A small contrastive image-text model, trained from scratch: encoder moe top_k, soap at rate 0.0011.
Rows from block 3 of the image encoder of a small contrastive image-text model, named by matrix and row number. Rows with one number within an expert belong to one neuron, the router's apart. Each number is 500 + 25 x the weight over its row's rms, rounded and kept within 0 to 999. All counts start at 0. Numbers have three digits each.
Before each expert's rows are labels from the 100 images, of 14848, where the router gives the expert most weight on average: "responds to" is what is common among them. Only what is clearly more common there than usual is listed. The data: flat shapes of many kinds, plain or patterned, on busy backdrops. In brackets: how many of the 100, against the usual share in percent.
# router: router (encoder.blocks.3.mlp.router.weight, 8x160, trained with AdamW), inputs 0-53
# gate: expert gate (encoder.blocks.3.mlp.gate, 8x80x160), inputs 0-53
# up: expert up (encoder.blocks.3.mlp.up, 8x80x160), inputs 0-53
# down: expert down (encoder.blocks.3.mlp.down, 8x160x80, transposed), outputs 0-53

# expert 4
responds to: orange shape (81 vs 22.3); brown shape (73 vs 22.3); its colour: orange (53 vs 8.6); its colour: brown (37 vs 8.3)
router.4:533513513520502523494504477482474529483529514493490540482502542498532487488509525500521436501453515518516475528481532502462491483503490480517539497470488494536537
gate.0:496496509486460524472532524478495513498502473558508498467493495521435494535479509500548505518488506516470522477486491477508486504501496493516505471545521496482476
up.0:501515460514520480524452478513559474534527517501513503544483498513499495476462477557460470518484540434502482527478457520508522533463528495482487507494507546544495
down.0:464526428492502490552495492510490493477494492515522538470480479507483466520525514459522484507473526489513525449476559522488503501496486492572499508511481547484493
gate.1:500540568539502493512513508490472529501516503449464455529487531546475491532516557498452498531500449551501507518483508485506547527491506468528500482487469510509480
up.1:496484448473516493501525509501540513512523484519483503457474454502475499479524491515530517526509510444452500513531488491477497462522521480465521543480502485464516
down.1:493515476453494493484493531506490479490498471501452500506480512484518520520493503459509498493530477496515509516527506514504507451511473504482494504518492514459467
gate.2:488495495485519476506473489517505485540543467566459516532508506536499485507516540541543512534488509524515479512476561481510474524474526528507490520523478530444518
up.2:528505510509516527488539517508526510478468537518509494472489461465482534522494460465457487479513504472498524493482475567466515482501465461498481493488533510510442
down.2:455524491459506502466477542495522473496485544473509442510487510559532515538520520529493477520511521505529480511515468486513507508508491545511518486477480478498533
gate.3:502488491482489495469513533540499476505485485542515503469527471507518471525450525478489503497523550501521521519514526519527545471506492524527483503467490512481492
up.3:518497508447489528549471498482491463501506484459456474458484515515490503460486517476485482498485498530479488462507492495523502548515512517488498522485464528479527
down.3:465473533482467532469459452443495500485513490499520495480504463542502528485510506486523470453510474481511514517504474535457474476512526524534536509493455474460509
gate.4:539477543483463556475475505452485509526543486495459531468494493508515474456509507488520555501511542472495505502495488535514501507453497463480463465531490524537542
up.4:524520529520544530494488512514508488493461482504461465509529499520486545516520478523484495492525493579514527472495479492545483493488518515512518486477521495501493
down.4:513500496461508541555502468491539525514487500515504517494459464476527501447450515475479512480454527553501491459474533475459545522449520462480510538460461490493478
gate.5:471496551517502502488481521473485523472491487547475504475494511502497454485509536484495495516480486512484515486489504492486513503485454521475462466515532458557520
up.5:468482519511497505509476541507501507470497495524502496473486535517510481505514564475464509495472493498538498501505511490459525504486439501496459461533504498548519
down.5:556534490551534502512490463495491499509536511522485541447488527487507465511458499540510495516512478532544522537487517467530517535562499466556513470530441498493539
gate.6:510521496519550526496496491510487479470480516501457480522481482509511466461517541521460504500461491509514514499477529513494490461449506481506497505480517512480464
up.6:470510505484488482502510495496480524518513485532518515519523510474498528506456492487530518485495480482519480502505477473553522497510522482478502489549462486506484
down.6:514523495534462497482506520497492493492473472470482495505480487517525499480532513453501493515509490477448477500484469547531524500527517527445534506557524513494484
gate.7:552495514511498473454510497472510525469481519517523516536477500487513501496532494498527495512504480474571537501466486497488454445478473518477519489497485483495480
up.7:536504512528478483474502520495516507438463488507513522531472541493510540513496536495507480544539522501513531491503503545500460505473458558465471504451486487460522
down.7:492525486476533554491502496534502485514540486546481499541537442503476501453487476505527545495523490543462491536500531516522541518474523471481532470497487470470477
gate.8:497506439529529519512509522498503489521493526514494529549519513465534504540523557555523513506505510504515491512493522550541494480497528459457489473483506504507469
up.8:537503521477500507483477504481501481510498495504484498516507498503457513532442466498499478501525485551524524513485456491532485545499512537496479532469481524476497
down.8:486525495509520475536518488522474509459493505438480501523571526485508508530515491495449510512478470491481525488531515499541476455496501510544497487511498505495496
gate.9:516526538554504532509493508479492490555485469490492484527511488481499511464510521487509528503491475511543490478475498553459503512513492492492452510477510479515446
up.9:490490450473529455466502471528502504446530516515557527498501487461506453499500458469477522499525510507506543550519493493520502494488488487522533485514498524500518
down.9:508495434548486487517486508511483441517515499486548546508517548472531468481478479461505554513496534528496512506517511506518493509474510478495484509513507507542502
gate.10:467487444517468485529487506506549533481467490475510533480556529523472508522495488531530509504499459516491499461456508513512521494523529472480481534533459495507492
up.10:517507515511521473473524504496481481494526461502505500509468470497493516467484477500450477514497508468530497515539529506480482517496496545489507512483538526510509
down.10:462498517482526527542510527487503523467501489466482496519535548516501465479517519444514483524502485503463456486490457460505493536496488536533492468473527486520529
gate.11:506501535506478515545479523469473483465480536508482523468526499507530468503488493510506559546495464468508504507500490466481499492478517470524481518500445524476517
up.11:518528512488483498530517488513470487444531536516516492487467526488514538493492474518527515546494447466518455519520553504530479490485496505478510490522479498523493
down.11:470478474556492517468530488510456538532467514454506480516506478521475496502505463468489468486506502483459529485483495541505489477478492506531495481485503519514471
gate.12:479485548514500497497499459515488453481516484450464513474501473492469485536508504507504457545548482516503472506531476492495486461460474471491507472518538509549487
up.12:448486536486463486510507459533504463458513466486473509477506528556497498532516528512529451514515452498479470489494478497446508491455480496491499467463538530518494
down.12:515533513489519488537456516512549470501525528524510509539513510490510508501463501504479481517526495547515468479519517455489473502522497469484507486490505509492526
gate.13:539470513504493475493469479499472482501503467510482510505485508496515523517449481503509502442459517497537460435517523511477502491524496480513535511534475483478477
up.13:553512511489504431483449504536495472519544477509453486515515528485497483521515449532469488481525512519524497502485515468482492509543447433495523514524486489489474
down.13:515544481449481519465458487471499443463476500517487478510487541514501447483501518472489522473454453522534500510534540523533475561482526543504513467483476453516515
gate.14:511500505555483492529503499448495508474496500479470493494494494499498532513540518481482506533492494476505528515489494546469532480468489517509499522486515502510484
up.14:501505486498501492522513468474452501513530433527505532484524483486527501504527529500532504503518486530490516528493441502451500461454513492494501514517498478548470
down.14:467523526498490489473506498484510530505508546474512478515525496483526504455508519502485494505472488536501477518515492502495466459498492512503537459471508508537500
gate.15:509499509520519476551511468493472499476537514521481505493476508504492497512528482496524490480512443485481490513450499461517508478515501514475471457482520453484515
up.15:524520500512535488548489455514504480458506523497484498488466521487470450494498518500485487485474476478482480532453498510506533499497475513541468508496483442527522
down.15:514532476535526527465507514541532497505519520504516517475539540532460476466494527527458483490520491519466512478497502502469490524482518477515472479486523529515517
gate.16:497481502509521495522496455502491516496538495531497495534504469475506501471512442468499472468537481486499488504444486482531471512449506510464526504474448542526514
up.16:515470449469465482488494476528517498497473486442445481518559508533516512528480523515526503515501509497525522498468460519518494490501481522498509490544507484483499
down.16:490481502489503494573472484489489532510497522487540482491535551509517521478518508490519471498513478475487450546470491496515497487502493488537496510520448458501538
gate.17:516506549485516486519484518510495496493507478523504499481465556492519489478534544448563493503457515503541492493560472470486493512469476509500503437484508496529490
up.17:468503462509528501519510494510502500474492526508544471505535450482491487503475490574474518489554485507489489530451495505512480473478515484486484524489516533473550
down.17:493500506476485508517506445516489462493502471485505493466441486517502485519473544496494515543530492494446453466511468524504527526467470476516455537494529506463494

# expert 7
responds to: green shape (95 vs 22.6); its colour: green (88 vs 8.4); count: one (69 vs 20.4)
router.7:503457518475467493497503514536521507498485559544468515484503506512447528499441494536483551482490463479493501514518518530537533487473518524507456531512493462484522
gate.0:532482454515495467515485518491533439491493506481449490517517541526477501482494463510499504490511511488507522499523556484490573495483482471524480504489452487453532
up.0:509498442509524473503484503518465465482546513493501489544522565505458498501470498498517512463511521491496498497525558502497509453485465521529482479511451474460544
down.0:501544514514482475465487519486488547498555489526484534510540488473523510550502528474480494439531485521498531509516480504493533518509527477496482490511488454492509
gate.1:434473515517509516486463531471538503488476494505520449508522448467516466490432489479518537512484476525489487442476498471530461504545481478601475539501499490511492
up.1:512524466537499477470514532491504515467495551505497503493491523510522474517528497499504478465504498500481546469478511513499521516500535500506523457516512488450492
down.1:514453519441477503490511541467462468513479523506502517464461491483514519512498521463533519503497485535540523545443466499472520489506508482519525475510524448511472
gate.2:522476515530558499560504500515461465504505446515505486494501505491440477518536463526478504471518495499523526477472448529487502495504489545496509554511497491493493
up.2:512512495509486494474479494509460466509513506502484474538507509501534515439464515496532494526453520511482532497482519486482485535456470508524476491526518546503509
down.2:528454453538535511502495496492539504500496539496495508514538532486502523508474527499453512486503501496515468467504478489484489475512536507548453499507544501499487
gate.3:515486504483503510506527536512553467513484536498458496455486460515462517482496522520494471481503493468523447486514510553492521535500487510488504546501508498518502
up.3:541492504460519522506480487513470510510488495481530495491524511475499515502500503543545524528489484499493535469513509507508529498502518489512515511473533484487457
down.3:468500512435521506521517447493498497510546436509527500531510477460516535510483533519453460523510461520540483492496525515538509525490538510456505493524504472509491
gate.4:488501483474508476540530493545563518522498481498518518523518520506538520476523453544524509503492484501468562462501497461481509527513546520476492532485438477508496
up.4:474481498491461494551533471557547507522518486478502531512463488508529497496504470554527485510494475508489541471521487515488486504481510516462499509473468515533515
down.4:507473454467507510511432476451500525482504514475517529512491506483497509556477502531513473503474515485487493492496466527511560491472536462533472480490476518504513
gate.5:487533510465532505494493487511520507471473541481514502470511512527435503476475530512509510523530485526498569503470507550492476497500482511526490507470535497482489
up.5:485511500478502498503494478505508501498502554500476502498513507540474494446467491530510527524495475520528557476429466484484496483534454517523463504530525483495506
down.5:500505490507538554489462490497512499505516474516538527514509529461502515488458509482487513549510490503520530495512476504484477485505458518525550523486547506489514
gate.6:529521496503536483481520495431512530466500512508459495525489511482520488513467463548491500456534515465436506435479438530518487503508510508487527510475495530501490
up.6:513476466486504503521478480509496477515475507494463504527452512531521465514483499516475498464458489477509488494533530508516515540515501495488465503504502466534479
down.6:526498478502515497522459506537509453499524516491534505522533451473516500549512528518518534536543499482499504493462482486529533511520477486494510497529486495468492
gate.7:549499471433514523499472485555484515511513516509510472540468536501492527566468513496474490494479495461525491468508466507458515496501502497476487529457471496481501
up.7:497474493509513503499488498492512506468489524470504546496486520532518504419486506538536484504488508478519499542501488488508458564493487491505487497508522507503469
down.7:454511533488504492479510491523485541528518451476514514476467496428518547525475456466521526470522472510483455553461498510494490471516498484468478523546502517508493
gate.8:481506470496477502480513471500481502543508495517477518499549530507478512506481534505530478533499511490489496539489499566489462518444531526511489520521477498497513
up.8:518524497525461494503480499494491483469527518504471512502579542515500516513509495504499497530478517523475516532527479538493465515441482490501476485502502482496526
down.8:504520492518475479492478507464465464495485453511543478538449553480498484472473484511493510485499540507518487479545494503508566485472503525498497491514447511510483
gate.9:510460516511475492497485521493522502506475468482494519521526520527449519494528505503517504472518488509503510482454504523553530534442506477496520472479545459462530
up.9:473532493532481465547541533474483468512527546491509508486485506506478478495533520475473487504531486506521490489494459458512491495520510538485487539494516487478488
down.9:490479509493498474499538509505438494506496484480500475495482465516487501538475519523497438507521518527479500497521476477524463485516502468522487494481490495446474
gate.10:555520493470472525493493494501501505518472492506512503491540513486480489479483527495514506444465522537534510493559497500532489528491513516464515485472452492484508
up.10:451513532505537490504494498504469517513522521503535503474527510506537476500503497465524509531535476527515463514462469540488532503509466517475509509552547508497475
down.10:495474495497488495517486529485444508524579519491495498521471486511519510527466469494560495532479519483552478493515499493485465531503518511526564457464516500462491
gate.11:540496492483471510480519480470481474518523506477486546505500527503517521475490509531479469457482458501485514552443457494451514538478501529543468499460542488514511
up.11:484509497508503511466496462487490535490517501483488504523492480498444553540538502505493477455487438465497505514484452519455504554513481489450481491508591557490492
down.11:474507530540489502477473513546491495472518515518523463511499505498508479470463519543544521487486468500493502491506529456512491464514540489517490499497448550516525
gate.12:510473471496493503552533493527484490504509482529502553552543493518510501550496504524476488492500480493509499554506481457524479524534508472510448482500512504510491
up.12:517523491548490514512480516474481476478482493491511483518528443522529516506487500497517473470498548512489535521473485506551478492531501482480557512493472498521540
down.12:510480523485518488439501461476515506541542502547561527461485502506476495519460511545508520506514485517495522522499459584507485508509489495530521520493528522467487
gate.13:483538514502546505492519506503531515503477499507534469528521454504532502477526496523440536493513548490522508483458499560546498479495492506499511502494541487461506
up.13:523529510485512479554504475499540531494513485502500520503496473562499508494540534536486492449529524471513480492450497510480495481486508482483505510499548522541492
down.13:476491502456520499460464470478502546521513475485513510514500502513511490465530494512505480485488530468512531485479479498503533465492454484514491522469489452516493
gate.14:552551486485462487484515499473490503526495490502546483535482548472486475534469505478505486520515521538511499514523536518503524456501471494491489479529499543474490
up.14:523542511531495489500533510471492527508456513507474488526490504540511502463538458515521491528479497474520524507503509485499486507500546497490523483492433542520531
down.14:484467499464520502428498563452533469495482528504489499435478487482552517521507537524530507548497501476474507494539537493511541488482504507515519514475485510488536
gate.15:511491501495502498520475519481530506490519527520526562478562515503501478505482464515516508552488524481448470545490502489478508542486461516483488524532510490491485
up.15:532500534523501530488478436536487481506513498497498486498453470500458490506526524529500447474548479494501522498544475476494483505502563495499537509490503529522519
down.15:529527514473520520489498507481528515501516510476510481455517501482509492533459512474489522472544471461513502492541500555541516522523524494514511486496507480476472
gate.16:529497521481519524506523507457488490534466498523501541511462534477485513524521471507483484500453530494517454500470513480528517527502483505525529524483484483471482
up.16:468483480499521497489467536485480556417523529486529493489502464513455494478487533485524519530532487483478481518506487441548504507476525527457525489482532482541524
down.16:496502472521514463465487504474542538466519474493536516483507507523471534544486536454551526478499525481548511456532483468519483505480517472488526451501501504522514
gate.17:550496522493451513496479457577486517480504504532473555488475499486482507533500474509491472472528473484496492457474501496522494485537498472532459512507464453483528
up.17:495489520504432530511497517503529511472548468495490533495496491525527456529497492521544457464467485519484474441509479504489494501501512490516467482512484467474512
down.17:491531489493531498475502514516497514491477484486523500514505493498473467538505519510520507506473446486511509498521497567482536471456528476535515493532490506484516

# expert 3
responds to: count: one (90 vs 20.4); white shape (64 vs 21.6); its colour: white (62 vs 8.2); its colour: grey (37 vs 8)
router.3:497497520470497513451509516501527465477473462531506542503469440468497490487464487481489486485482491499479486547520462489496456491490497510495494524488483482520530
gate.0:520495513518523539481499500493460549488507486483474532487504501476493435493503522538501518518475454463512516542524489505541502489480507520471523471492477519514543
up.0:467520495496526487502505484506508537509558469534475513483532478543497502472505466521473496466477489576487439498507511498513509506509458508516465503497521504501485
down.0:530526523487532483546500508525498497537491453513486516539492483510566480478573509503526521487501515520492542529512505470532520515457516529468490497471516527528519
gate.1:494484515477503483547515521542510476452508501545561525467513471502512495505521501484481454483516518521505485487552546528488517505492512517497517494515480471453496
up.1:502488499503561460474527467484541483530522509499521492521459500526521493526478525483497515507485483485530469554497466522493474538454514522549525532508501492488477
down.1:512499471505509514456488495512487474500473536485459526535514514563493531481484494538456490507477489481502494511469539499497503489473523480545511510500475504551501
gate.2:484507559518481551494496520505486537501526459497478496524506434496526482551528454487494493499473529487445466494510477527496505498466525518463449461450513558506543
up.2:516532445499501476515522491520542462502509520498483538440528556486502518477488552507459486529519496500512529523489536478478491494507469480489528529491478468447509
down.2:454507504525482484508508489465462468525506500484500505491485524502502463481507499452508515508498509514478491515474531485501506566463436486485474447534457499509549
gate.3:493471531517524518534519532489495473466501512463498517479519507472497475524468515519493513523479515503439508482487507483488464516493468505511465503461448476474464
up.3:483497487543496553497524498502488485467526549483498521482497477445508530492513456480473473500517506548519502492471513508502465510517516509495450487484521485505489
down.3:486557481524519511463522451471509448485483476496481553458504499464505501474526483500480495464547442516499519500474506533489540490501489513501519481490483484480543
gate.4:521543496497502482474526497483537490478528529488556480466524467482465523481464459479522507466471494520495503554479447507488479496508427525480537471425484485505498
up.4:464461525493548485555479492528488492532502468504500491504528494523458524521458484481479502505505526474505541499461522508529541481497534477532523539490518453488509
down.4:474510504523502537531510505483510548497510471479508473525496511496450530498538504479485490490499494485510499517477492537510562468503514523542536550484506503471493
gate.5:491450514516514509493511468509544482476527492485508479554535494473495441491542507474496485529484514507517485518531523503502474493527494527519477481490498512510517
up.5:477536480558513503506523512507495460478489513523528490429494490522504491468464499532496504465518477469540493496516511518462500480475507513470498491505491462501523
down.5:517545521465498494548521496474455472490514485509529492536469500485497509502495496477552530524509457551533499445491512481513552505497480507518492501492474513530537
gate.6:490506497525517437467538443526506525489526485506503512511515510483496455476485529511540510517504535542471564519484471529518488485513494511506454502491499512503487
up.6:503483529538500559491493568508517496528506517482490499504488501532501524491519483499474472477479464484501464489513506448455545509490493502500554481497489494540495
down.6:531490473503486539496542511516511490480475540517504520483532545475524530481492464476520530511523454533472491498520506470501482478560527532525500527484519527550514
gate.7:516523535517470478495481476462481526526464474477490508466474494498515537506501509478456529473516515497489474467502490547501488504553474511528486528516526481556500
up.7:487493505472472453514483515456493485528498492475487495514455530494530556530498498492486557507442489486501504459468481546512515515487489494495464512483545477556507
down.7:504534486546503490448502536541484467488504447472470527476472471474517485505474480503521469527520526462525496493504483496503504543507511464493475504478514509509488
gate.8:509485509542495506502499474474490501527518500554499510474502546454519437499513484532487483517498492492506505513503444461527507542485520540521442463527516485484508
up.8:455491538535527532510500536515476534445515492485471512497500500547525503472482510531490494513513502526472469490557580448496516490464479504513499498519536481517487
down.8:522535534456529499493466517474509477497497504484472490525487479519512485465514510474486533489503500558483473511491507471474493497528520490502493529483473510553510
gate.9:518496458485555502512508480504485517468493488496499474529507512497538461450507488489555514527485489500520477475509503485517448481504493461509473493476473481467519
up.9:496485480482503538464522498524522472517479499472546496535470519492523549481470468567519476509518496548501473538514495478495486502503501450527503536494525490513515
down.9:470470526476486511532486509515504506509503507495523518493497529438489494492508467502485529514515468510492493501449503541441533524530534508520534489507463549526504
gate.10:498507522519508501514492478535471504496491486432463516485479507507495502490468519527509498517497492522461483483528505567527511522479518451519542448525528490472520
up.10:512508543488502535523475487541473464477474462464508502527459497454477468507486505476484513489516488495477500497531515532532514501501533447490498515456510502472527
down.10:532530519548533492484535533517498487543509501525488510529461487498495468516449508476475514489508538490496496473538528529512529497456502494543488498480528493475518
gate.11:527514495538496452533512504483536497497513500494461498488521498536545489542496497483490493503483491515521537504522496497506471502507451542539547518453538520521468
up.11:536514530482492477533555482519500494510472450506494479498531457472514514506433506490474506482533512487514470491501477484490512467505469436522476507503468455488466
down.11:487506505495534475477504506479521476495496537504500516495496508458508492469471563530504450501499493533558461461529482501533465519529537483514494460484484465497497
gate.12:507449521502474506522502492504542506509476527515504498472488460495445515487538495461557483491500511522539534493500499472466510513464516493467523498499470475509553
up.12:520510455497505509444554504484493523487516471516480501480526526484498548515513510509486509487513505488510458500528536489527487490517493502497484496501505495556449
down.12:513530472497506480524447522509520485491504518495511519528502500478476502493502536494523517510517498523484449505517499467490491532540512531490431501527532479479527
gate.13:571481477500536526485499517443504512514411512531482512490534487484514486496498506541484474535518498545466506540487499507487461509472491530525442504482486470518523
up.13:548476446482567535486492513464530495533459481542506497514505484508503509463522490517445493519479505525461525537449489494481445536500477513493457497456509501519521
down.13:525489505488560482481471498502521481482473497472511464522538455485561502452494476537491505504499507480507591489497509488518491501463529509483485517517535456455500
gate.14:499502517534482466494504531482503503523476480515455488489488484532466503540480473519437481523569499509530517527506570458517473499513552527476494498512483487519494
up.14:559504495502474539528489527511523528481506537510479485507547523469504516473483525505479478498492543533507512505516452466483512511458500529493515477472502481508456
down.14:524474509535523508501485504469472493506464510499507457513528534441463504496519517553467493539494500477468491529467501471476496505479514469516478511499488465530547
gate.15:494531486507461532501520526523504484508535496470469495521529488456477498487478484488464490480481513551511455475495484442511477547481521500515488512485537492514513
up.15:482466508488505484502467493512498489506468523497563503489512518515512487553518510517470505492512472511495502471465539535470500464541483495495490496523507526482497
down.15:499527453506502508511460524498472528519500519528489503472524513468479542500532512514505531526518521522469478495502509518512489545511458470509496501487518506547480
gate.16:487521472519514518532522487518520492541508436499483466494491499561475532497452459506446515507518470498490455468469468463496473510468502498496512518510474490500477
up.16:486526458468484551546515505528480491491487475518539538513517483477498488468479458498483455523520481526506487473504513440491514469510480536510501505538474488501481
down.16:492491481530476523508474500476534524496539482511472531534466497480475527490487490469472546561516534544505511530477517495510499528501515496495544512488535479514493
gate.17:451458520494488526536491482530496527489525554530513530465478480474507472491475476516503513468495535537512475549539484519466478552486457512500519499521528534504496
up.17:525548487470505449483516487436499460496504429478512506548485477531497476519527507476508476530488486492499502473452543484544493458503545503526502500508495488532465
down.17:485509481472490501494530467461516505482473462537506505477546514514501492558516533498518522505495511501538452473522502516479528521506519546510520516473490487538514

# expert 2
responds to: purple shape (84 vs 22.1); yellow shape (56 vs 22.4); its colour: purple (48 vs 8.5); orange shape (47 vs 22.3)
router.2:503485468453521511486528502490478489516480492518489501509545533503527472498531499483491468480496538513479492527485489479531528509506516492475529481487509531496530
gate.0:507479504520521503479492509483474534499489493459472487522485486488489490522578527506505506521463506508548522484518554494515494489537475497455541501495464500567523
up.0:474507510543520511520525481472501516475507502510507514489526500470538466498476489513478478510479475549531482490485513504509510480506528510490519523511523512488503
down.0:545440528492497475478506520481508480517492486464497527522534462478517475505497511485500499522527463505537510467517491513537489488504490524545502485496450541494531
gate.1:461481516488534499508510488498495505484529548515490527487562488513469508499551542444498522462505454468503483478465524532522525516505522509499499493503484507499466
up.1:464481530494506510516478498516489520513525508542496461501517506515475523487533549457542527448532485534504528423486506495488495483485522476468502509500476576508484
down.1:519495506488491509498521479559485466488520507445498521509418538498506529482482508477518481515531492549536487519474494509492504466495496492487462483570493488491543
gate.2:502528506483510530504533491492497542493478470501506481516516519525487483493533516484494523498430495534505497470527472471506526520484544539453509489461467461520513
up.2:533516494550528480509492502527522537491455524497465478492487474466501537492504480502539455500509520511535525469507516536518471490536520503529512521539535551475532
down.2:466506489481469513524483473501520466488541490476498536469514481472468517522480510513494499475474512482471537480456530515503496461487481532548484495506463513468488
gate.3:514466473464496486487553499506507498505446509528521548535461488501492513459483532480507498497459507528447477529513466486502496503560504492494499493522507500544493
up.3:512452490513507462502545498450502452542482489516498495513465457487488530473496538481418495536500504528459499504485461484524489513511499507511466490504523515533505
down.3:529476568501503505446532500520522503501503516469519529512481490494485508534440546514494504475532503498503507496527491536525538481485526503541473464473496452486527
gate.4:504534527514531520538505461521478503531481517485524503505496465493526473524509542500534539520536487512527468539521506485548449515510505440471494448499489486537494
up.4:478504480516511487490496491493483481501466498503498531476498488474516527489494552509494536530472501484499510462488494547479502494466523487518507567505555487542498
down.4:490489498523461469516498516530512500465457545518488504487500512473484494532474520511547456513553458498451493526501514503497494496502529487482511488502498453504504
gate.5:498508479494521496484483485499512512487501473466507468510503520497510538490485515468499477514555499506501508487504473473484506514504477473434482456487550526503494
up.5:461511476488550481488477505490522491516513447476502441503479499500482517511501497508487477521521462531533526471498453517509541494515503500423491456492531527524489
down.5:483493467530499523480493482523513494490554513487491522509467476503469470487520539506514488472506532511512510468507507506512492520470487471556505531535550519521479
gate.6:514485524493480483457466475476518484525492457486497487519539500452478510508500505486497521498502492493510495504483521493494490480497490502493527502505444545484486
up.6:508482481503487513492464525501497502536421466516517510520510509490484533502497470511468556499499499491513483475505460464495497473510489512461511513508481532473496
down.6:487542500481489482494490495534509480469470515541493519529531522455542457468467534492488446511508551550499510525516492500470453450498479497461523457500502510529468
gate.7:490502529484567487470496488507473531506491553495551532514514512548472492498526479510489528521518525532526483500490496533553492480524477501464494460513513492524485
up.7:498518515522476478500465494506514479459507522524527476522548476535474494510472510504538525489551512444488470460512473472467530525541538507495521485500505531521491
down.7:492511507449513493464500476485515520531542500518480450465498486501484528502528535518472493547500525491480513499476523502456506483509523488485520483517532462479472
gate.8:493552535520506528527465481544502521525511506524494495465492494491441520489529480451472509527482504520501499512462498485496513492525497486544502464523559550454495
up.8:491504510506484488554482511525511502463519490476493476474478499485483480494564516537489560507557513524433489474469510509455535439465491485523451511494519541497513
down.8:466477489468526551532521528507498496496485535549499525536556527474499533535511517516544555456465465492483506509457493526502463479471469513484538479503529495505482
gate.9:500511488518499539545485492474519480476555481466515507457545458500506504477468494488503496434516491496499480488482510466496534497544476487450492510520440450474487
up.9:522510540486423515429504526412502555498496495477515500502500515525498516457514519518507517496508538511488486463497502523494487520545515450509524504466485488466514
down.9:481487555462526550489481472462500485479521514476468497523518516534540444498515499468508444483514527512470452473472491519490460489478507523466535495471471492486515
gate.10:517500491532464579495483499476484506539473487521468491489528491506474512446500513498490473515468504494498509491468508497461491488478541483483498471439555521528470
up.10:524527482526504511444472515509512477489490488536499503502453515519521490512506486529498507524510507497512500516469488503466482544486526491535500501474539512483481
down.10:529542512487527508486492479520510508528539482499546480500535506517506518496516489492485487493510438501520511545460481480512534501503461496464513511525507503514524
gate.11:507506512492488449499461475497500492499489517480514530537497437479522493504496523506466572502550529464537506478531500462524519516496506481553501513441496550514510
up.11:521505487438528552495494528511505550488510462504451476510510494481467531478539504516480471505530462472513543519473460499512486441498481514491545495521500494480487
down.11:461537525518546501483478528496480552449473466498486503483487496478478486493479463474517493496511537520501495488503523465552508474506498473489514471477520509485503
gate.12:491492485513471561519512506558495478468516485512487500535529546453549496487537493524486482472505482487517465488450526488504496494443497529484499488505500486468500
up.12:497467481505487543530517536458538494509514496512544461541528497461533537506485474534465483466548483503501483485471523471513534527468487491539505485513485533490482
down.12:461510530521503487480503503499484496513546505492444498478481491419504500550515484446519449539473508493529462487477521494532532468483526501503509524501510500524493
gate.13:495484525500526523474525476493483497503495485495485505487505528486534507496496548533498474480530493505516501542499508514513510513482483469539499541470486541491508
up.13:471524483524470532522481487494508468527529481495510510525493479524450533512521484494518518497466510506491510499486505463518518527459504501481503481539538450514500
down.13:504519524512523522530452491483509449475517493496517478478503489502542490526483492497473497486480488558479476512526485513500520492511452519518453518505524486443511
gate.14:514524506529472493482552523514489480470499496509536514445504496514468516472488499491504497502544485518497488531485507484491467535536474474459488502493479499455489
up.14:532534511445490506519487524506526508530467509510486497545506490486508494512517497488486508478454523471529496484513497503533530491449500520518515533464532486517493
down.14:478493506522502464527472480525511490469484512510485456484528506536482510493504521471508476502485480518522445474514457550493512543516512524491502468496491470521526
gate.15:512491474475492460522515525509488530490494556483512447448536555486522505510512529502511463476523520477508491546524520483498549510468474483514475471513480500532556
up.15:518514522475494521453519514494507498515494490475477496484502498513466514462488541515543532500474509497464550473507486527515504483525517520470515524483478527476508
down.15:476517535503461463499530540487501516508475488511505554463509507485486511483509438499523480558494505551471490505508465517552531486496474524547499478498467491495474
gate.16:462458521494501484522489475497516503512503514479489518482483489501439536471488497506526454552516508431459499520511495475490520458497502525515494501473495528542513
up.16:524529517492457511488487496480531510489502517509531492473490492472517511459539463507534543452513501499520533502532539520542512502478476478513510476486498518481483
down.16:471496496501512451518508503448494491500498505521526514518459494470519505496526499488546494508521552515538507490501507491497515447511484481498490533499517504541484
gate.17:460497457477486519504488531523547477485495486500515480474486472456512522490509460488498495449491510479469531498498469505522496484542452513502504440512529500472521
up.17:508526551509519491485514504528437475492481525556537542530538507498523557492507487510516507552489511507539491509492522540460511496476541511495481488495509517529466
down.17:476464478486472511511496515517488479488514484494488522528504478491551499535502512502427477517525454505508472488542493510485531497478502518531520503538453505478499